Weights of a small contrastive image-text model: encoder activation silu, text encoder width 320.
Rows from block 7 of the image encoder of a small contrastive image-text model, named by matrix and row number. Rows with one number belong to one channel. Each number is 128 + 32 x the weight over its row's rms, rounded and kept within 0 to 255. All counts start at 0. Numbers have three digits each.
After each channel's rows are labels from the 100 images, of 14848, where the channel reaches its highest value: "strongest on" is what is common among them. Only what is clearly more common there than usual is listed. The data: procedural textures in two colours, tilted and lit.
# convs0: expand pointwise conv (encoder.blocks.7.convs.0.weight, 128x32x1x1), inputs 0-31
# convs1: depthwise 5x5 conv (encoder.blocks.7.convs.1.weight, 128x1x5x5), a 5x5 kernel
# convs2: project pointwise conv (encoder.blocks.7.convs.2.weight, 32x128x1x1, transposed), outputs 0-31

convs0.92:160103134202171114165142063147138127152160124139123175135070126161096103120102099154118165073106
convs1.92:120163154168086086154137171097068108072106103165101160108151145105169122134
convs2.92:155157133196156123083147139154068133119142146171102149144121105116166144161093171171116070161173
strongest on: white; ground colour: white; pattern colour: white

convs0.15:136108053090122116117175129164110112093175140114173157174164160156153168093136131169091156116090
convs1.15:139091107133185164140072144135108109082158126173115102148164162079096172104
convs2.15:091159115070125158119107128180133131164079138054135124048154112107085153152130143122122088148114
strongest on: green; yellow; pattern colour: green; pattern colour: yellow

convs0.125:116181137111096168132110113141131129111060102104175140074198064144152124157129089115140117147089
convs1.125:139122144121092163127125074134190147068142106112119185175122111150145168077
convs2.125:086111068172153106136134144166072074125116095097154131135064154112105145141172156099169125118085
strongest on: purple; coarse scale; ground colour: purple; pattern colour: purple

convs0.118:124155131155112141156100069138182139137126132084109122151064081127042158129167080158145119132125
convs1.118:115088140123118115076173062149163143112110198106160126167095103111129129082
convs2.118:096132154130157123133126149141101141144069085135116094105160133072090170099166057109121146187079
strongest on: purple; ground colour: purple

convs0.46:119103105156126098151132112090148136149103147109127119060093135107075055126148175206140139166106
convs1.46:110133059101081144099090136141176110137120063146107167112135134158141154186
convs2.46:102176141147140120118148184125096160158125127134109170135075150156204116122107094110130152045100
strongest on: white

convs0.5:140118138193154064120111051112110119069111117110092123155124074102160105121098122069150129126118
convs1.5:098083115133164065136090173122095093138159119065119157128109097121163166162
convs2.5:126164124088094135110090146176048147156168176168130142129115083173143179135104119119133080109150
strongest on: blue; ground colour: blue

convs0.16:096138098141120133100120106118121085030148091135103130159169139171055137158100115100175121127142
convs1.16:140108103091148123107136075144130189182065162096106178132103163090120133126
convs2.16:129163143148129131150167142127084144119147165157124152142088122129128173142191193172171066084166
strongest on: coarse scale; teal; blue; pattern colour: teal

convs0.28:105084093159143071129146130132123122121190133119169090194104172111124080111065161155103146123102
convs1.28:120069080124096075125161155166149111165158125129093164083084095167136105130
convs2.28:092155110107158058098127148117099093139185102101124119129123159131181096129111209151151143075136
strongest on: green; ground colour: green; pattern colour: green

convs0.72:152109101153104167154134133084113129147152124135127053228173106104131113104099124136163158085137
convs1.72:105119090097092099128099114108118075080097083094082088097099092099104093112
convs2.72:143147138128118118110130172150160097103084097126133156063070199100153120196109149130140109166165
strongest on: wood; striped

convs0.110:135096141157156149136166093144112094135201132115166103117093182116126064063111139147115132101074
convs1.110:137103122141113086102111081082120147097084084122079091104098092101100100069
convs2.110:140100152125117094175186135097130199126147104133162079140157086156082161141098066119114132102161
strongest on: black

convs0.39:101139165126081169111098161161118140168163135140181149172122130218106063125098142131107122110128
convs1.39:096118119121133148126142098113128148218147137126055121080102102082171145151
convs2.39:153140139071119134074099149109136130079119112109130131118170131082064116087149122143071204098134
strongest on: wavy

convs0.120:060154130078137151074136093140165103149131094101164107082107134075074134121132134146081143178114
convs1.120:153162158132109128110185126109179153167145158126149212116147119136160117069
convs2.120:103111130124101067124078164109114166134104101192071126104090124157123117121136152044083130137137
strongest on: purple; rings; pattern colour: purple

convs0.50:108134114082209150081140101109059163129129116108149170134113151121151079107140158123113137143058
convs1.50:107081118101128127147098098141157228163100148162134133100126095141109100081
convs2.50:168198122105073127096150152128084138092142185149163137109092187096129163137128161154175124107139
strongest on: yellow; ground colour: yellow; pattern colour: purple; ground colour: green

convs0.40:094124116127106125160113152145138167171147167131147085149144125139193034175089120087152103136104
convs1.40:091079120120099113082129145114140150188147093109114192105124086092152078097
convs2.40:122173139122117114078063155130098144155119134116137087103091145155112057132135146072050141107143
strongest on: green; rings

convs0.106:128118167110126154096146159167108073158120099142145164130100118113101209074146073112171146090155
convs1.106:149144171142134196166134117104141130157127171099133145109142131197204149152
convs2.106:130078160146144142164144103060153161131119136144161115066153152114127059192101171124121157151143
strongest on: striped; black; white; ground colour: black

convs0.11:156115140159183177123113137143152145102147115131184137176133077187142107137072163153141160137064
convs1.11:144124185124115150158181106126167174128159156118149183122154089156138197145
convs2.11:079101123137142131129068175111145117161104083139069128162188137166088122097180112142144140184136
strongest on: fine scale; triangles; honeycomb

convs0.35:162100160129126083117105172155082139149131134086126070197136087166167120166103103098157157100098
convs1.35:099158175141121143152112179107083077134120097102148082095101121156170178089
convs2.35:126176143150091067137096155170088109123107176128079118128136148129102113062161175090149153139176
strongest on: rings; black; white

convs0.63:125116102076102065125104093111143139109131060162109149143108175169129154162134149113212123105106
convs1.63:115118098143140101108088104207094090070138151112144115150142105175162180132
convs2.63:133151179122103167133171154157111064090111164096127120114087058127136126093139147146054120139099
strongest on: black; spiral; ground colour: black

convs0.0:133085104103177089161096104168097191147204142111104142162167115138099137164095142082111133139133
convs1.0:139111139110124147131151174148146122181142158143187201214142131107133119127
convs2.0:154121128123073112147124191126100190090132097119102179142089163117192145172110159170121111161129
strongest on: ground colour: brown; ground colour: black

convs0.58:115134140078125100112150104085195160113110123129212127094111117138157125158089130142065176133092
convs1.58:133094098110110107105170148105095152181139115080135165110062088145149096075
convs2.58:163196158085111115118126097099129118122132121146131193075127113125156167099124140111095161047169
strongest on: rays

convs0.115:180133172180101069094076128161064122159148092126137089144132132139127150127106109076166150133167
convs1.115:079101164140123064079170154111102109067128148086103128113154095140114095099
convs2.115:102126103095190140185193102144153084129146121105198132123132101103141136129138134172099112172074
strongest on: rays

convs0.24:127177100147129129083066176087136079115190113132122128135134125107089152157155121159185183100111
convs1.24:146199137141152165166154117104138131100144117094086085094174141174136076098
convs2.24:110153145141120086170131139122110099085111154123118075108083145125129065117145104068205083115092
strongest on: rings; black

convs0.82:174172065117165087140130136110077073153092136136115124103168104088158173166103106162154126154099
convs1.82:142155119098129118169200141128080100069135161123116145078070117141169148119
convs2.82:135147121059147202112139154074166131080131118072161132135170111097113117108127160151111174115085
strongest on: wavy; spiral

convs0.30:133112114129139091126074121138091116073159057118128149175125157135097100169096163165179101074116
convs1.30:069117146166134100159167153115066139098140118135168098080104165159101122079
convs2.30:120148148160116105109107159142118105052152129171097117083110135136115098200108194147139137065110
strongest on: coarse scale; teal; cloudy; pattern colour: teal

convs0.108:085123107077125163101105126130164125108111149108114125158175125105126167053098118169170117141211
convs1.108:166175178113127127133179146142102119135130142099078078054107121075123110121
convs2.108:160106155157159128137136177071068178097073139116129064119129100172153126127072133109160121103127
strongest on: purple; green

convs0.111:175152140171112155138198114125184166118199140112166131112095099111123075070116110112120119144111
convs1.111:121088112136112148156142106121139099062150152142159220159096082123164118132
convs2.111:164104149192097118119053144115134103192106106185123130092091118141118127104180116172105094136134
strongest on: orange; ground colour: orange

convs0.113:106109048062108129147129152145148132121105096112178141182164137163179173117119169106139164101130
convs1.113:163153126112090140132160118031131149146082079152120150090145156129081129114
convs2.113:148100160118124192119133116126150105163202137155107210127121099122098166104119126174100148170089
strongest on: black; ground colour: black; pattern colour: black

convs0.34:110107055111121077155142171112099218143107163115168101141088134107123123091121149077129150115123
convs1.34:141116115141141157092112185102079164184153073141099096144146098090091155158
convs2.34:097139156138163124165135095178099118105070171181114102098167160090140118106148129122217119124137
strongest on: black; blue

convs0.74:166135089155114083140086118125067111098091110084096171067158089144149127157109112065126123105103
convs1.74:140142141068153107142121112110170120101063203124181075115148117126118119157
convs2.74:149061077071099170106100134088157178072112152113114110177158123134094105136112097149134147095146
strongest on: wavy; labyrinth

convs0.57:168146090158107158115092146162182190108109125168105048108110147109099157080155124151140109102111
convs1.57:149142141106130141107103121137150135115047102174138080068063132131158092104
convs2.57:138088147119182081117141126085138093088112060096150101127142127160180078145081087107091138102124
strongest on: rays; blue

convs0.83:162149094160131130117180091142199183102150147138171134119087099163103132118094159106081158132076
convs1.83:115173079127135132107074178131114101179108123137175171093080124072126127147
convs2.83:099128122125208155089119178083136128127104075109132124118132141090110072142147146113072139079074
strongest on: rays

convs0.65:117151107226170124116125127081163119120117150117107190128164109206115090115111101137148115144118
convs1.65:176149149137143105098092102136106159179078136120074162066136144102132074138
convs2.65:106136077073070164066154142162101145125127104144092140117122148128179171155171157172150087112125
strongest on: white; pattern colour: white; brown; ground colour: white

convs0.59:142156107158149111133163123125080088147096112141158084120112084069098139096145157088090150090049
convs1.59:152160133099165112084127173107166121044113174114154094107095136171158129131
convs2.59:121128094066073141095116165163122133165134144082119178142163167181137087120152144154120063119153
strongest on: blue; pattern colour: blue

convs0.33:113139130091160106109156114176093147113145174094111184083091101113095154148188136118150084072092
convs1.33:165137166156121131123079105149140118115111122170079068090209156147137129154
convs2.33:152121066159099159166141101113153107131138154124144118159083102212133182143094188136139155156148
strongest on: coarse scale; black; ground colour: black

convs0.60:133068159150128155153074077146149139147129216102120127118121126162093155084092136155113095147082
convs1.60:116137135134152114135104116152077083091176141155085121188114180181148125079
convs2.60:141161155128149140129091117170114123138144112188086140109152083148139188102129195180067132168146
strongest on: white; coarse scale; pattern colour: white; ground colour: white

convs0.36:134110183107082042110139112120137134129117120154091076139182137137142059142127096107074145139109
convs1.36:161122096138154111175111173074107155058162146095135177104122112126078143143
convs2.36:060132110123183144141152152121183154171092160096122106113110210136083125157117105117114151095158
strongest on: yellow; ground colour: green; pattern colour: yellow

convs0.41:090147161096138114144181133141145131060092141112103116204079105138091104130087117116172151176147
convs1.41:155105154122112137191187145146126130122161146149111207150120125106203127138
convs2.41:155123105163158139116144156165136238170108123123139088105168151115162135127130069106141120173147
strongest on: blue; ground colour: blue; teal; ground colour: teal

convs0.86:099172069131173113116168087147176165099158149148072119093078085141154137105117139072141112134139
convs1.86:103087185101120131173142128095101115204097114094124109105097072171139117130
convs2.86:133131152128172179113149147078133094112147104150173120085123120154118160228131190115105148113145
strongest on: coarse scale; red; veined; ground colour: red

convs0.22:106153106131142158086165155141143196118142129114144048170138174128136148107134186074096100157117
convs1.22:106128154162147131150143153102107159174161150082060087146123139075083131083
convs2.22:126209093117168106131137094125139133115123160165146119119158085105182153193127119080096112069132
strongest on: spiral

convs0.102:086138137113163144109145108194111132153151139136066089177144103084127118137196112141162060108132
convs1.102:116155139113125135174180173106137138180123184138149182175123074098162111124
convs2.102:171115156131118099114111108102160129090127054138181171172186123120150153093076083096139162127127
strongest on: blue; plaid; ground colour: blue

convs0.80:187169145178132060124099143145101095134089151099132074119161124126118128164070121085124077123100
convs1.80:088110198167131116064104142123139176117122107148171182092116119154163115108
convs2.80:104125097072120113120130151050195141106086172116143169091113158083121152087122124124102177114122
strongest on: wavy

convs0.84:129097176125115090143100116120103174169111129118077121158059097165093135133143170048115109138097
convs1.84:106083139175168080108126192142141134136144083160161188121168148164129148116
convs2.84:116145152083131052074127156096146097080141135189135131092164145123095151111159160077096137097121
strongest on: fine scale; blue

convs0.49:143184148154143102086152095191123149101130093134110057090086131117144120138136165076091162087129
convs1.49:108090154129134085150136113148160190075153101102165074145157115166111085161
convs2.49:100138064120191141087158170077098159123081094103128104125122143117165135135121130206109093147140
strongest on: coarse scale; veined

convs0.99:101162166096131142109099122182082170205181104148074136130109096160121116143173159109131159112127
convs1.99:117104138132117146156129188169153155116096111083058064100134121160120172105
convs2.99:145150101108166142109161117045154094086146136073146118125155091102168135144087126128086198141119
strongest on: spiral; wavy

convs0.73:131153099146068135150119093131133108125157114079105085050169106110101082098089180099117134164108
convs1.73:100114140136146166156176126145141157170112133165153172221167135157158138113
convs2.73:121098115200111120152096137088102139094172146102103069100187140093134107072126118153158136139181
strongest on: purple; grey; green; ground colour: purple

convs0.127:131128064154130111085168117189115135132084151137168112189159077120109168092078108163129140107104
convs1.127:142064067135115111109114098143074102146189096168139162172138138102156114125
convs2.127:083128150132110134078135127181137097096061186109115147179189121161111148152134119080153150096110
strongest on: black; white; pattern colour: black

convs0.64:177110148117113098170168101121103165131099137189124168079074058170146148130131140098129150101097
convs1.64:127165155166073095114180147108102139152162077120144110088108111086066119150
convs2.64:126124141101100052119085136129137128076135127118126121108187094103165109072045112114141176130118
strongest on: rays

convs0.44:145104136158166129143122077105183090071181134069114168132155129198120119161133114119081100126115
convs1.44:095087084141127181193154117060113073135154142126089158158123145115144119136
convs2.44:079192195114116132124134145116115147114131154184124079098118134125144094109135195135149097137199
strongest on: coarse scale; orange

convs0.6:134191147167081126110090161129099077124162142134113144093134168114114113101103133040119122074156
convs1.6:105151184139125150172175161095142152111094147149160149154184144122200136152
convs2.6:055127110087152143157147139080174128149163113094151199110116154118103089121136148147130168194135
strongest on: striped; rings

convs0.3:151083114112157161171143083092166143134088136108189134122060088169128135148087173089132160126111
convs1.3:127101124141173141146093101130156161139075067092115147094094087120163181171
convs2.3:183147192139147145083084140175092146111138126173124178115165120101119131141098108101125161054149
strongest on: rays

convs0.13:119153171111121153089128076110212128099197116069125145128146119178119110150104139090141156155151
convs1.13:113175094099123133081090115149158182195149138115131141073139096086132160100
convs2.13:071185154080125120143132158102089109094126178143142117057129108133117133154146180158122137088185
strongest on: yellow; pattern colour: yellow

convs0.17:150141111098108146126166069097102141119121155196113090146183119207151115173134107155158095109114
convs1.17:134133080129120099125164111123114141082156157112062178074165128158094185142
convs2.17:048078123135179136146135139143161080104093131099128134146145152075136149107115141160127159212136
strongest on: yellow; pattern colour: yellow; ground colour: blue; ground colour: purple

convs0.7:168158096151158140141065125164116153128163141097100153195142154096134092119094147190078093139103
convs1.7:152120144150136154067068070090113110097113160167115100125177096124168156148
convs2.7:111149166096127127054092110115112095133147107204097137069080101186149144101130168120119127113133
strongest on: green; cloudy; pattern colour: green; ground colour: green

convs0.47:178103137189046131165099146102125115177154144123174151161183137119091120138162163122148118101146
convs1.47:107148115111096145113093111068112080125079129091099080107092088106103084086
convs2.47:096160130117148116040123175201139162136092167131127088115110131151176152140104117100175119162124
strongest on: striped; green; ground colour: green

convs0.29:079110121065119186127147128096168172123133158099167147142147148163102102152186136190108098125165
convs1.29:111167160116110141178140118153110100071087120159103069106136174127158183161
convs2.29:141143143136179147106106113081098118074138108192147180117191109082153121137077096086129119119093
strongest on: labyrinth

convs0.52:116112124165183156122173099207137144141125161142090108110091074139144098070137104091157107135086
convs1.52:137071096172154156076072106177094096095120119149133164146141154155158152107
convs2.52:150201165147105159103127133124069070175142119119149159060080100156121163126138149135135121129168
strongest on: white; ground colour: white

convs0.4:163170167158107108145091121150128089086094112110124118238108145117106104123090117082157129107143
convs1.4:143135119121163179149066105173178104072093172118093094137158163142134132145
convs2.4:171142158091123164130140131072113183076104125183109100140129137086122163068156072146162158127127
strongest on: rays; ground colour: blue

convs0.122:085150075072109145123144128110200079158138155098159125142177142115106159140136127185098173160115
convs1.122:074074091065077133121116090108100108077089122109114108119138111117102133081
convs2.122:156104185192125137153142139174115174093095131152058101141148109163160091146142134071146096108130
strongest on: wood

convs0.21:106114102164063094109124176166108144130193143140116140168144121213086158122104139100101150134144
convs1.21:133158080163159131168049074119145184127140154091127122111150138093164113124
convs2.21:126093087094126133098127196120136077123075112111067139095153175067087128131126102088104132101112
strongest on: coarse scale

convs0.66:158111063072179099156165117088139145081133090118144156158097091125102177137121140095098181127133
convs1.66:129112178173093119122064078092175103097117161135136128153132111185164114101
convs2.66:146149164112121154140074093150119094086170161143158160192167132087162122118090127188092122100091
strongest on: black; ground colour: black

convs0.78:193163096151196153136116062148148099081141150142140165102117096181102152145109148093120102150147
convs1.78:076134161154115139043130103145175180120125092128119173109116125145079159131
convs2.78:103115135070151112122149219088105152117057130103088096124133108145094072134165102140150137126118
strongest on: veined